config = dict(
    model='self-supervised image encoder',
    dataset='pixel-art sprites of 400 made-up characters on tiled backdrops',
    train_examples=395000,
    image_size=32,
    crop_scale_min=0.2,
    horizontal_flip=True,
    translate=0.06,
    color_jitter=0.4,
    method='simclr',
    arch='mlp',
    layers=10,
    norm='layernorm',
    norm_position='res_post',
    activation='gelu',
    mlp_ratio=4,
    inner_norm=False,
    moe='expert_choice',
    drop_path=0.05,
    num_experts=8,
    moe_every=2,
    expert_mlp_ratio=1,
    experts_per_token=1,
    shared_expert=False,
    width=384,
    projector_hidden=1024,
    projector_out=128,
    projector_hidden_layers=2,
    temperature=0.3,
    optimizer='muon',
    muon_scale='match_rms_adamw',
    lr=0.0024,
    momentum=0.95,
    nesterov=True,
    orthogonalizer='newton_schulz_5',
    adamw_lr_other_params=0.00073,
    grad_clip=1.0,
    steps=13800,
    batch_size=256,
    epochs=8.9,
    lr_schedule='cosine',
    final_lr_fraction=0,
    warmup_steps=1380,
    weight_decay=0.05,
    adamw_weight_decay_other_params=0.05,
)
Rows from block 7 of a small self-supervised image encoder, named by matrix and row number. Rows with one number within an expert belong to one neuron, the router's apart. Each number is 200 + 30 x the weight over its row's rms, rounded and kept within 0 to 999. All counts start at 0.
After each expert's rows are labels from the 100 images, of 14848, where the router gives the expert most weight on average: "top examples" is what is common among them. Only what is clearly more common there than usual is listed. The data: pixel-art sprites of 400 made-up characters on tiled backdrops. In brackets: how many of the 100, against the usual share in percent.
# router: router (model.blocks.7.mlp.router.weight, 8x384, trained with AdamW), inputs 105-139
# up: expert up (model.blocks.7.mlp.up, 8x384x384), inputs 105-139
# down: expert down (model.blocks.7.mlp.down, 8x384x384, transposed), outputs 105-139

# expert 7
router.7,200,218,158,199,193,216,216,192,225,233,188,193,215,167,167,168,142,229,173,190,233,190,157,207,168,145,173,234,171,236,167,152,133,213,185
up.0,193,236,252,197,160,199,186,166,276,189,168,185,168,243,224,194,184,260,185,224,188,212,210,226,207,214,220,185,249,206,196,191,195,216,249
down.0,246,180,227,247,144,167,190,265,175,189,231,208,219,244,150,213,208,224,221,218,179,207,186,232,181,164,174,215,127,204,243,214,161,126,190
up.1,197,208,240,237,161,213,174,213,190,160,209,238,156,202,241,161,187,158,172,274,168,178,213,171,224,203,274,186,156,204,222,189,190,204,185
down.1,224,221,239,224,174,204,232,175,275,166,172,162,190,262,192,194,200,221,188,173,206,245,233,179,131,216,254,238,233,222,231,230,228,173,176
up.2,186,210,183,167,236,157,175,236,171,202,263,219,165,199,167,169,190,244,224,204,220,189,144,213,195,175,135,194,195,155,177,168,199,192,197
down.2,167,157,215,174,218,209,220,187,182,184,197,251,157,219,190,240,162,156,171,214,175,167,213,225,187,214,254,195,224,240,166,281,215,231,160
up.3,191,181,185,151,232,119,189,144,217,177,205,197,167,167,182,171,238,195,269,180,224,172,220,199,215,243,227,190,218,203,196,250,215,251,197
down.3,157,171,200,189,252,183,217,195,220,165,242,193,153,232,219,158,222,157,183,200,136,202,198,247,225,228,193,190,177,181,172,258,189,214,207
up.4,216,223,149,244,193,172,154,218,204,186,182,202,239,164,189,181,181,215,228,180,301,193,224,191,207,196,243,135,201,195,195,163,207,200,187
down.4,166,194,150,139,155,221,203,205,196,208,220,208,187,149,132,221,146,175,161,226,186,188,171,151,225,196,170,155,181,213,192,220,202,143,202
up.5,194,231,245,185,167,218,221,185,165,195,220,140,167,218,196,218,209,215,156,240,152,233,202,233,196,160,222,238,209,224,228,195,163,206,176
down.5,191,169,205,200,159,198,184,232,231,179,179,233,180,212,143,201,181,211,197,189,216,193,198,166,155,223,179,201,214,202,199,178,190,197,191
up.6,146,204,188,205,215,191,211,202,205,136,191,173,169,202,229,157,254,197,179,224,192,169,203,189,258,201,185,174,263,183,174,165,193,149,229
down.6,217,223,206,177,156,244,209,175,193,166,207,254,190,168,244,241,213,181,266,179,149,215,195,235,201,180,210,215,220,222,231,152,195,210,204
up.7,196,169,217,244,191,202,161,161,242,219,241,190,196,161,232,194,203,203,203,156,174,227,236,171,226,228,196,178,197,151,185,223,215,179,225
down.7,159,164,188,187,224,170,220,162,211,215,205,179,171,171,189,247,237,191,247,150,136,240,160,211,232,235,191,261,183,216,152,199,212,198,222
up.8,148,246,165,210,195,204,204,189,142,204,280,185,196,179,207,191,230,213,163,191,191,246,211,227,203,226,171,178,183,174,224,158,205,223,169
down.8,221,188,194,192,224,225,229,200,161,151,221,232,164,229,218,163,220,222,160,249,231,160,243,151,267,222,184,169,227,179,196,228,183,206,197
up.9,202,168,222,174,188,211,220,213,188,190,207,220,146,229,203,181,194,240,257,211,208,180,124,204,241,166,129,166,204,196,243,194,221,253,208
down.9,174,237,217,179,179,193,175,224,276,206,194,243,165,172,215,235,190,183,161,242,216,225,219,157,165,190,212,172,184,272,201,224,153,199,192
up.10,133,242,212,179,139,217,224,216,242,206,205,205,233,185,217,174,216,258,184,228,199,230,229,116,198,184,188,138,235,228,184,181,277,157,245
down.10,231,136,215,203,256,207,194,278,225,175,169,219,223,188,211,233,135,209,184,212,192,161,202,196,238,173,224,230,210,237,209,186,210,217,170
up.11,198,202,195,206,205,211,139,183,155,148,250,224,218,175,170,139,213,210,193,171,216,213,203,210,225,202,207,235,172,166,193,233,201,213,225
down.11,162,210,258,186,207,181,199,156,219,208,188,257,164,138,198,161,224,186,171,204,182,229,240,274,190,236,190,197,170,212,200,214,154,194,194
up.12,172,207,233,251,204,180,196,207,218,199,191,192,195,241,253,174,222,213,232,191,193,239,119,159,181,165,212,229,193,95,203,190,174,207,247
down.12,178,187,149,232,224,182,266,158,186,185,201,188,209,191,234,209,158,231,164,172,209,213,200,179,204,215,237,220,217,204,220,249,240,166,171
top examples: purple (46 vs 8.3); red (45 vs 8.5)

# expert 4
router.4,258,196,221,264,229,186,139,182,162,164,213,172,154,233,180,192,190,211,238,206,229,221,179,184,175,158,189,236,179,202,211,216,198,204,229
up.0,210,213,237,201,191,244,238,212,196,162,214,218,203,196,254,221,142,205,167,216,157,176,181,149,165,201,192,128,225,251,224,171,229,191,217
down.0,215,248,209,222,207,177,198,218,204,223,204,163,234,179,198,201,256,150,203,184,207,232,236,174,218,147,210,257,214,182,224,243,196,185,247
up.1,175,210,229,191,194,195,178,188,232,210,205,203,170,155,211,251,225,192,174,183,138,239,207,110,211,220,151,169,189,215,160,203,210,171,166
down.1,210,191,207,177,211,147,192,179,222,239,247,188,194,202,183,220,187,179,233,234,160,167,219,206,220,221,206,162,199,167,227,176,232,204,261
up.2,153,252,215,207,227,113,162,195,198,202,188,160,172,180,205,147,157,161,197,203,178,197,184,160,172,163,180,194,139,264,144,191,217,197,198
down.2,226,148,230,213,134,202,221,154,241,162,249,199,226,211,217,202,301,246,238,206,213,221,208,187,210,210,221,234,244,145,205,204,198,172,222
up.3,210,169,187,217,189,130,253,205,173,204,213,222,220,171,210,228,205,265,206,230,186,220,167,155,214,251,162,165,192,198,221,218,223,189,215
down.3,200,240,166,185,166,190,187,201,215,175,237,225,176,204,198,228,172,225,196,168,214,208,198,214,150,218,206,207,191,218,195,194,118,233,175
up.4,216,168,179,199,213,221,226,208,201,256,169,173,181,191,182,211,229,219,228,242,190,266,202,181,153,192,179,228,244,201,201,169,165,208,229
down.4,212,189,210,174,176,190,167,219,208,208,251,183,212,214,220,201,254,225,190,206,262,206,243,202,230,176,221,216,185,160,113,194,163,235,203
up.5,196,138,259,236,266,179,146,202,168,184,212,254,229,213,205,180,281,207,215,188,220,221,184,194,152,244,158,167,195,152,181,223,215,194,231
down.5,215,214,199,160,148,239,234,183,163,218,124,226,198,202,227,216,166,204,151,221,221,216,173,222,211,172,213,214,186,126,219,173,186,183,225
up.6,252,224,145,271,214,217,213,197,172,225,162,201,217,182,222,144,182,207,158,158,261,236,227,226,254,197,223,134,248,240,226,197,191,194,196
down.6,192,199,159,188,235,201,189,181,140,180,204,185,209,192,187,222,211,169,237,228,226,147,139,206,179,190,199,239,209,161,274,178,210,189,224
up.7,160,177,245,220,213,242,217,228,148,158,235,228,211,175,144,158,224,211,201,211,186,223,186,204,215,191,177,222,189,146,200,192,204,236,221
down.7,225,287,183,174,231,167,169,165,162,211,215,203,165,156,213,244,222,187,185,220,209,169,140,146,167,252,202,211,152,220,237,187,210,215,180
up.8,201,203,214,171,188,176,246,185,242,250,186,230,167,138,186,185,186,175,170,190,196,215,193,174,202,207,185,190,194,179,173,158,176,204,178
down.8,106,237,188,223,202,220,245,270,205,177,168,122,152,194,181,182,247,227,188,181,253,223,155,217,184,175,227,234,190,154,212,196,181,202,238
up.9,211,209,205,184,177,204,201,217,183,170,232,157,216,214,177,206,152,225,238,236,272,191,256,234,192,260,196,197,203,249,199,180,221,214,175
down.9,246,215,183,176,207,210,174,179,206,245,148,185,178,191,205,201,189,208,167,192,121,199,229,289,174,221,191,186,178,132,199,133,139,248,161
up.10,219,216,179,234,197,196,170,193,189,247,208,222,169,180,156,189,199,180,234,165,128,160,232,183,194,192,149,158,170,182,209,197,221,163,148
down.10,222,185,192,236,204,201,213,145,178,161,201,156,242,160,178,232,133,200,200,249,264,181,218,171,176,198,232,237,198,229,198,207,229,159,222
up.11,207,173,225,219,223,238,181,188,171,173,215,174,243,195,220,186,213,156,162,196,212,184,187,188,179,167,215,220,226,196,264,195,195,218,123
down.11,205,268,219,186,206,165,251,190,281,185,238,215,203,222,179,217,173,184,209,181,192,249,193,175,163,190,156,199,229,185,205,220,181,174,165
up.12,175,197,245,166,188,230,200,188,165,227,216,164,209,170,177,165,253,148,231,209,187,190,174,201,225,217,172,211,222,184,193,240,199,206,209
down.12,186,202,153,195,186,192,208,217,189,171,210,203,180,215,240,222,170,242,162,152,183,207,217,187,185,186,167,240,217,209,216,140,214,208,156
top examples: black (26 vs 8.5); green (25 vs 8.4)

# expert 3
router.3,169,222,151,230,227,199,224,188,261,217,221,190,218,152,223,166,217,203,215,186,208,253,220,205,251,263,214,198,174,199,197,200,222,157,204
up.0,226,200,169,188,208,208,171,228,225,166,211,240,214,202,230,218,247,197,201,186,206,227,209,161,238,229,201,240,244,161,187,250,237,190,204
down.0,216,137,202,187,209,215,201,176,259,193,205,203,194,190,181,179,230,186,220,212,184,157,224,214,205,195,214,187,225,223,272,213,208,212,178
up.1,184,195,265,243,256,220,244,138,155,193,164,232,274,198,245,190,182,179,280,203,242,215,242,173,229,172,187,212,180,255,202,233,205,127,202
down.1,225,224,189,113,160,162,229,205,248,202,204,235,203,170,248,183,224,185,144,174,234,191,223,187,165,235,175,166,198,174,171,187,219,216,164
up.2,203,131,245,194,232,218,190,220,145,167,199,250,227,120,163,178,208,180,216,234,234,237,224,229,191,281,184,211,215,235,220,226,236,191,155
down.2,176,179,213,235,181,209,259,183,182,222,194,222,200,194,210,221,184,221,201,248,185,162,195,220,193,156,177,177,211,230,198,203,183,203,170
up.3,190,185,230,240,238,226,222,188,136,198,181,195,198,187,217,192,184,182,161,172,220,195,125,213,144,226,279,205,172,206,214,160,134,212,134
down.3,220,183,228,296,153,204,194,207,216,181,190,205,248,178,225,197,176,226,152,197,208,146,234,157,142,174,233,211,234,152,116,161,199,173,223
up.4,194,190,191,264,122,238,189,178,236,211,214,174,204,190,205,200,150,214,145,170,206,241,216,162,191,184,225,189,213,160,225,166,196,194,169
down.4,182,212,198,192,197,162,177,239,195,181,211,207,176,171,192,139,169,243,210,184,185,149,200,202,185,180,226,255,164,188,174,195,200,168,248
up.5,181,212,188,172,197,201,233,181,203,164,240,142,181,216,192,162,223,229,202,206,206,117,251,198,210,229,211,194,244,189,190,223,137,203,176
down.5,131,178,157,187,214,176,213,219,224,242,180,210,149,231,180,161,165,124,164,216,196,230,206,155,228,168,240,224,155,250,170,202,207,228,186
up.6,179,174,270,236,167,194,226,184,230,197,207,218,215,224,193,222,225,202,183,178,210,193,201,211,197,187,219,176,203,200,206,240,173,192,253
down.6,212,224,173,226,242,218,180,250,189,180,230,145,201,173,202,185,160,195,173,189,142,176,206,220,213,242,210,193,131,203,249,185,223,233,167
up.7,244,200,197,177,152,242,226,196,172,248,141,178,205,170,197,208,169,192,188,186,184,170,218,232,193,165,241,225,191,193,220,207,193,179,220
down.7,144,224,224,238,185,181,243,193,257,155,207,250,203,179,209,200,201,186,208,248,209,232,220,114,238,188,216,178,213,202,198,201,201,214,181
up.8,223,225,181,231,215,173,244,195,196,255,217,166,202,196,174,231,158,197,175,234,164,193,210,149,236,180,229,212,201,190,208,155,168,175,250
down.8,167,149,183,208,153,193,175,207,174,236,205,219,141,203,194,220,132,192,184,182,177,231,204,244,197,224,235,205,195,228,232,169,184,189,186
up.9,188,167,236,245,181,194,192,212,167,215,220,202,221,266,149,190,208,118,218,175,190,191,217,184,204,205,202,233,206,173,144,181,207,201,151
down.9,148,244,208,193,246,239,245,196,189,147,177,195,178,176,183,213,226,189,229,207,170,174,223,217,206,163,182,175,225,205,190,216,141,206,200
up.10,268,197,189,157,194,236,197,220,196,190,225,233,186,241,210,186,168,197,192,256,175,218,171,233,244,173,170,169,200,222,232,199,261,173,228
down.10,209,209,197,189,190,204,240,183,169,152,264,216,146,182,208,199,228,198,242,196,167,211,194,250,263,133,172,250,219,241,202,182,179,165,248
up.11,228,199,162,199,250,191,242,250,215,203,204,180,209,239,244,226,157,249,178,222,176,184,204,271,241,220,189,192,240,184,246,248,203,182,245
down.11,227,201,237,185,186,209,175,207,166,169,197,141,181,152,192,197,225,186,191,194,227,195,168,180,189,197,200,210,186,172,210,181,179,178,130
up.12,233,188,245,191,260,159,211,146,161,174,202,228,235,250,191,205,215,183,204,163,194,198,243,215,168,93,260,264,187,190,186,210,204,243,214
down.12,241,194,199,195,183,196,153,177,221,221,238,175,178,169,182,211,196,237,201,249,191,157,198,231,187,224,163,192,165,204,178,171,177,217,159
top examples: yellow (46 vs 8.6); orange (27 vs 8.3)

# expert 5
router.5,131,172,210,177,251,168,190,200,213,201,181,183,185,200,245,209,241,197,220,195,265,200,269,181,189,299,210,205,222,216,173,222,272,227,206
up.0,213,220,189,188,202,221,228,189,242,166,215,188,130,245,215,167,195,201,227,223,195,195,192,202,179,158,164,175,192,184,198,171,209,217,190
down.0,164,199,153,228,209,154,216,187,162,217,220,182,232,229,263,207,241,189,167,207,218,204,222,187,206,164,238,190,184,170,183,221,180,192,207
up.1,174,195,165,191,217,230,179,215,196,186,115,177,203,177,210,161,195,203,188,236,254,129,239,202,178,208,206,208,166,205,243,173,218,166,157
down.1,184,218,219,237,208,213,210,163,178,223,205,178,153,187,197,156,236,220,217,207,196,211,210,203,210,222,191,166,179,170,186,221,195,213,187
up.2,219,147,178,214,173,201,215,187,151,202,195,205,227,178,258,195,210,178,218,254,220,207,133,216,210,263,153,198,177,201,209,186,187,178,218
down.2,204,267,238,248,217,187,202,153,234,123,224,247,206,220,215,212,197,186,184,204,186,215,195,225,228,154,261,192,209,172,219,208,193,251,177
up.3,171,212,236,200,151,234,251,153,218,227,182,205,196,184,150,158,250,250,204,229,201,123,187,181,205,165,190,184,181,234,200,194,216,200,260
down.3,158,198,174,216,180,232,152,187,210,206,215,171,200,200,202,209,210,153,154,207,201,194,217,235,175,200,200,270,234,190,210,186,251,256,172
up.4,166,241,193,201,221,227,209,198,245,228,223,132,172,199,226,176,195,193,173,256,195,198,192,209,194,185,186,196,203,191,201,201,195,238,233
down.4,175,193,234,188,210,177,228,152,197,193,163,251,195,213,197,180,212,171,255,199,167,204,201,160,208,199,193,210,176,149,195,180,166,168,176
up.5,205,229,196,174,151,187,174,213,252,206,236,203,230,206,221,146,247,159,181,178,204,191,250,159,209,204,243,179,232,168,222,161,169,253,181
down.5,235,216,233,215,189,205,246,195,198,178,203,243,182,235,222,226,188,200,171,217,227,194,210,257,206,151,181,171,220,203,166,254,197,195,157
up.6,189,187,144,216,185,205,238,194,227,211,206,143,245,141,179,163,209,269,230,171,235,188,182,198,174,231,188,163,221,203,167,168,248,170,222
down.6,188,191,221,202,184,184,180,221,209,181,233,205,190,174,181,206,148,190,247,183,214,178,189,158,224,227,150,196,240,210,207,146,201,175,154
up.7,139,212,202,218,204,158,232,239,177,204,175,195,157,207,184,170,223,178,115,160,186,177,194,199,204,225,199,218,203,207,208,201,182,187,216
down.7,290,201,191,190,223,221,185,214,214,170,231,177,229,226,160,145,172,170,200,243,172,222,189,184,164,215,209,155,228,182,211,208,217,219,174
up.8,207,193,173,244,216,197,214,183,211,165,155,194,190,241,170,238,126,198,218,136,173,259,196,222,205,230,255,218,150,220,201,205,249,171,156
down.8,166,199,173,218,190,214,159,165,178,205,204,272,147,167,228,178,176,202,179,136,215,199,290,158,232,198,203,171,252,153,193,227,197,196,195
up.9,171,182,221,186,182,158,210,213,139,218,232,210,196,243,184,220,171,224,185,210,216,205,206,208,203,177,228,243,164,181,177,189,211,173,199
down.9,261,172,193,149,184,216,123,110,242,188,189,207,180,173,241,148,160,167,174,208,173,177,151,200,220,164,187,208,193,240,193,174,175,189,215
up.10,191,191,202,225,200,238,199,197,246,213,180,241,226,222,207,170,213,239,174,207,237,215,185,212,226,177,205,227,207,166,183,265,149,215,250
down.10,185,203,136,174,228,222,228,192,168,188,208,164,170,230,278,197,212,168,165,224,207,168,201,189,163,205,207,175,204,222,273,236,221,219,186
up.11,193,222,169,200,214,208,209,145,189,212,227,194,190,189,206,175,202,186,203,258,202,171,186,169,144,172,188,176,161,186,234,220,269,171,210
down.11,196,187,236,173,163,189,177,182,206,237,130,199,209,206,212,245,220,225,198,192,217,190,209,204,263,174,129,182,203,171,201,173,155,167,188
up.12,189,193,204,281,180,184,181,200,170,136,204,171,182,239,198,111,179,186,187,155,219,183,211,244,179,152,212,202,210,208,205,231,224,172,155
down.12,240,232,199,177,194,191,204,199,205,211,215,236,186,158,186,258,239,215,213,214,195,207,166,199,216,208,185,142,212,195,245,187,217,211,294
top examples: pink (30 vs 8.7); white (26 vs 8)

# expert 6
router.6,190,193,234,127,164,116,239,256,194,199,185,226,170,229,202,192,216,207,165,233,200,218,192,207,216,149,153,192,239,228,228,177,179,224,153
up.0,178,214,200,227,174,249,202,230,217,168,170,285,179,204,270,188,176,144,180,200,170,195,246,275,228,189,225,195,224,161,221,244,146,193,210
down.0,214,118,208,175,177,183,272,166,215,205,257,180,194,216,239,223,183,251,214,156,191,236,235,191,233,204,212,226,159,184,197,211,189,182,209
up.1,163,198,178,200,196,205,145,170,161,131,216,201,211,195,195,173,188,180,190,159,230,148,206,224,235,166,200,199,191,190,196,222,220,217,195
down.1,185,201,257,210,194,230,230,162,183,193,183,202,213,226,150,196,190,164,185,234,226,232,192,195,202,163,229,200,200,229,190,202,208,159,177
up.2,194,163,210,204,199,283,266,199,195,195,197,153,232,126,242,187,204,214,196,218,195,228,175,225,225,224,184,181,229,228,204,188,151,122,214
down.2,199,213,190,230,211,184,201,136,216,169,221,231,163,221,243,178,219,232,159,225,194,241,194,171,195,209,222,176,177,198,242,224,249,199,171
up.3,197,211,201,207,194,219,185,179,218,230,218,165,214,209,195,188,168,218,182,247,215,239,180,205,194,262,227,154,195,203,179,213,247,218,166
down.3,202,246,210,183,190,183,161,155,146,215,228,195,143,224,172,148,186,210,173,244,186,243,196,167,183,162,276,214,202,210,204,173,214,203,202
up.4,186,208,200,228,254,185,217,233,184,256,203,197,202,190,174,187,232,227,229,171,211,183,186,198,164,146,206,209,155,195,235,186,183,231,180
down.4,228,204,204,211,250,224,144,222,146,228,213,215,215,278,185,213,238,242,197,253,193,212,167,222,226,178,216,224,156,209,197,198,154,195,203
up.5,156,164,177,223,156,218,228,167,234,176,169,155,239,185,248,206,196,231,252,206,212,202,171,238,203,215,203,213,246,169,159,240,196,177,249
down.5,239,157,178,153,219,241,193,246,213,186,171,174,216,136,204,249,181,196,223,182,222,180,207,195,219,219,210,204,194,197,206,141,235,191,190
up.6,242,207,199,270,209,207,217,180,193,228,188,148,174,166,213,133,157,234,231,178,210,154,155,137,256,188,217,182,236,201,190,170,189,191,194
down.6,211,183,246,196,186,129,215,258,209,240,217,203,193,214,235,100,247,203,192,143,176,256,242,171,231,202,157,240,169,138,202,205,206,177,241
up.7,230,189,162,163,165,169,192,180,258,251,149,163,203,164,166,231,170,187,155,155,183,220,149,214,249,180,197,178,258,201,175,247,212,183,172
down.7,253,182,183,165,185,168,213,188,161,171,199,200,159,233,175,173,137,183,255,205,245,187,225,239,204,179,203,234,146,197,187,188,177,235,228
up.8,205,133,179,214,173,252,271,167,199,210,248,188,232,134,205,197,235,213,193,225,226,230,183,233,140,189,125,235,224,248,207,167,184,162,204
down.8,177,225,177,209,160,220,152,193,219,182,179,159,256,255,213,226,218,238,197,162,212,208,223,210,227,170,232,187,189,141,229,242,210,159,207
up.9,192,145,270,218,190,216,159,182,175,240,181,215,181,194,255,254,179,173,202,235,208,213,176,220,188,231,202,191,244,156,250,167,195,184,187
down.9,234,208,170,209,178,254,249,195,230,193,181,123,166,157,214,185,267,186,193,185,198,211,269,244,180,180,186,233,181,189,154,141,205,198,207
up.10,221,188,225,242,192,188,256,170,198,160,233,222,200,217,197,202,202,196,207,189,177,224,187,229,177,228,212,222,236,208,149,162,164,152,234
down.10,181,217,212,193,205,213,244,226,183,181,230,191,259,235,209,205,222,186,162,226,218,195,235,137,182,169,265,172,139,219,189,188,144,201,211
up.11,188,248,238,194,194,181,156,165,223,254,189,255,198,271,213,178,233,187,258,194,180,154,206,176,255,204,231,205,257,177,191,205,258,163,207
down.11,198,220,156,176,117,182,243,151,191,222,243,198,184,202,175,183,200,235,193,202,190,180,144,206,200,258,191,254,224,155,165,175,156,192,154
up.12,177,219,180,207,188,150,174,224,199,208,146,180,162,215,175,184,187,272,198,168,188,195,212,179,156,230,188,209,215,183,162,171,234,186,206
down.12,249,234,169,255,201,227,184,173,193,211,189,235,166,210,240,230,181,184,196,215,272,195,204,239,179,201,176,184,118,201,259,198,206,195,150
top examples: teal (55 vs 8.4); green (39 vs 8.4)

# expert 1
router.1,226,194,158,201,251,159,235,234,145,249,217,166,230,158,177,238,181,227,206,221,214,196,198,224,218,234,212,181,167,188,222,177,186,168,174
up.0,200,245,191,159,178,188,148,235,195,165,205,177,229,196,149,201,233,190,282,221,178,208,172,189,179,246,166,214,231,260,241,242,189,218,165
down.0,238,176,189,217,191,220,219,200,190,243,220,173,189,219,258,196,226,175,164,177,179,213,213,249,208,220,184,184,197,179,230,226,192,210,222
up.1,199,216,233,180,157,255,158,228,202,167,224,172,205,225,230,228,265,228,176,263,216,179,136,240,221,192,182,168,199,259,193,215,198,212,183
down.1,194,186,218,177,226,183,288,206,232,182,172,201,190,239,166,178,173,156,225,173,158,198,242,208,147,208,224,233,221,159,210,206,204,205,170
up.2,168,235,181,213,180,166,240,232,262,171,216,169,185,233,193,176,203,189,203,178,189,185,220,217,172,200,239,237,256,140,202,200,235,196,208
down.2,187,164,222,187,268,212,153,204,155,165,193,243,276,143,204,156,174,261,183,210,200,213,154,227,262,214,186,194,196,205,196,182,141,193,178
up.3,253,198,175,205,190,191,177,152,191,158,192,150,217,223,162,228,209,200,219,169,195,260,191,184,117,207,193,181,186,214,178,219,197,172,190
down.3,155,203,216,215,225,236,163,283,167,209,197,249,194,244,200,182,205,251,144,186,180,162,185,181,195,172,186,195,251,187,214,163,192,196,180
up.4,138,159,209,137,161,158,207,220,180,214,207,210,230,239,175,230,215,167,252,236,175,209,221,296,183,210,185,169,231,212,202,251,232,248,173
down.4,243,190,179,245,208,219,188,245,259,177,222,210,243,176,165,191,225,189,179,150,178,137,149,209,156,130,220,181,184,262,199,191,161,135,198
up.5,183,117,183,225,178,220,248,226,220,152,191,255,195,161,170,201,191,231,184,248,213,203,127,162,146,208,245,206,236,198,197,216,198,262,179
down.5,191,199,223,176,204,214,153,191,212,208,151,148,216,263,190,153,209,169,214,138,197,116,218,236,198,215,173,170,187,171,240,162,177,164,165
up.6,199,216,241,203,214,247,213,214,215,227,178,214,125,156,205,185,141,223,171,187,187,186,227,175,141,224,208,183,215,193,210,189,219,212,234
down.6,171,187,187,251,255,144,191,165,209,147,174,202,277,206,212,135,207,203,172,203,208,190,207,194,194,193,216,202,197,191,221,211,192,195,226
up.7,153,176,189,191,218,175,192,221,162,172,195,234,290,176,185,217,205,212,207,188,144,211,188,201,202,155,193,122,224,238,233,183,216,161,246
down.7,201,201,286,165,218,216,200,207,231,234,157,196,168,211,232,179,200,215,221,179,229,209,262,235,223,209,178,222,214,192,189,213,185,173,217
up.8,160,159,214,166,224,185,213,171,223,219,180,208,199,169,187,261,160,242,175,146,172,181,177,196,163,187,179,190,173,203,201,256,219,188,154
down.8,277,168,197,168,203,201,175,184,172,192,165,202,228,213,279,189,250,206,139,201,268,200,151,222,213,155,164,177,193,188,215,197,192,231,145
up.9,145,236,197,187,232,190,118,184,158,206,202,195,210,167,223,162,233,228,193,191,228,202,187,217,176,195,186,153,167,191,145,184,165,184,186
down.9,204,198,184,234,202,192,184,160,193,238,249,261,256,217,163,186,220,206,244,222,227,237,241,212,235,240,186,245,224,237,212,197,178,199,220
up.10,209,194,211,187,129,199,172,201,195,210,224,253,223,203,215,183,239,195,191,210,209,230,192,229,233,180,228,218,214,204,205,192,154,215,210
down.10,172,243,165,212,211,223,274,194,228,196,201,200,254,146,228,212,175,208,248,176,187,188,130,173,228,207,219,207,161,181,205,182,157,219,286
up.11,210,172,242,203,163,171,151,199,196,183,135,239,237,244,223,228,215,177,214,218,236,204,231,213,269,229,217,186,178,225,163,206,267,200,210
down.11,164,237,202,257,167,199,193,209,261,188,235,230,142,179,179,206,181,214,225,217,151,191,229,179,138,185,195,236,130,180,205,186,209,207,180
up.12,175,237,166,202,231,211,140,211,141,212,167,170,195,168,194,180,211,203,214,166,227,249,271,210,209,244,216,180,201,181,179,230,210,162,226
down.12,172,206,226,192,175,227,167,209,210,198,212,246,233,209,237,164,203,171,177,201,240,171,177,151,150,204,175,186,169,167,247,228,235,205,199
top examples: lower right (61 vs 24.9); brown (55 vs 7.6); black (35 vs 8.5)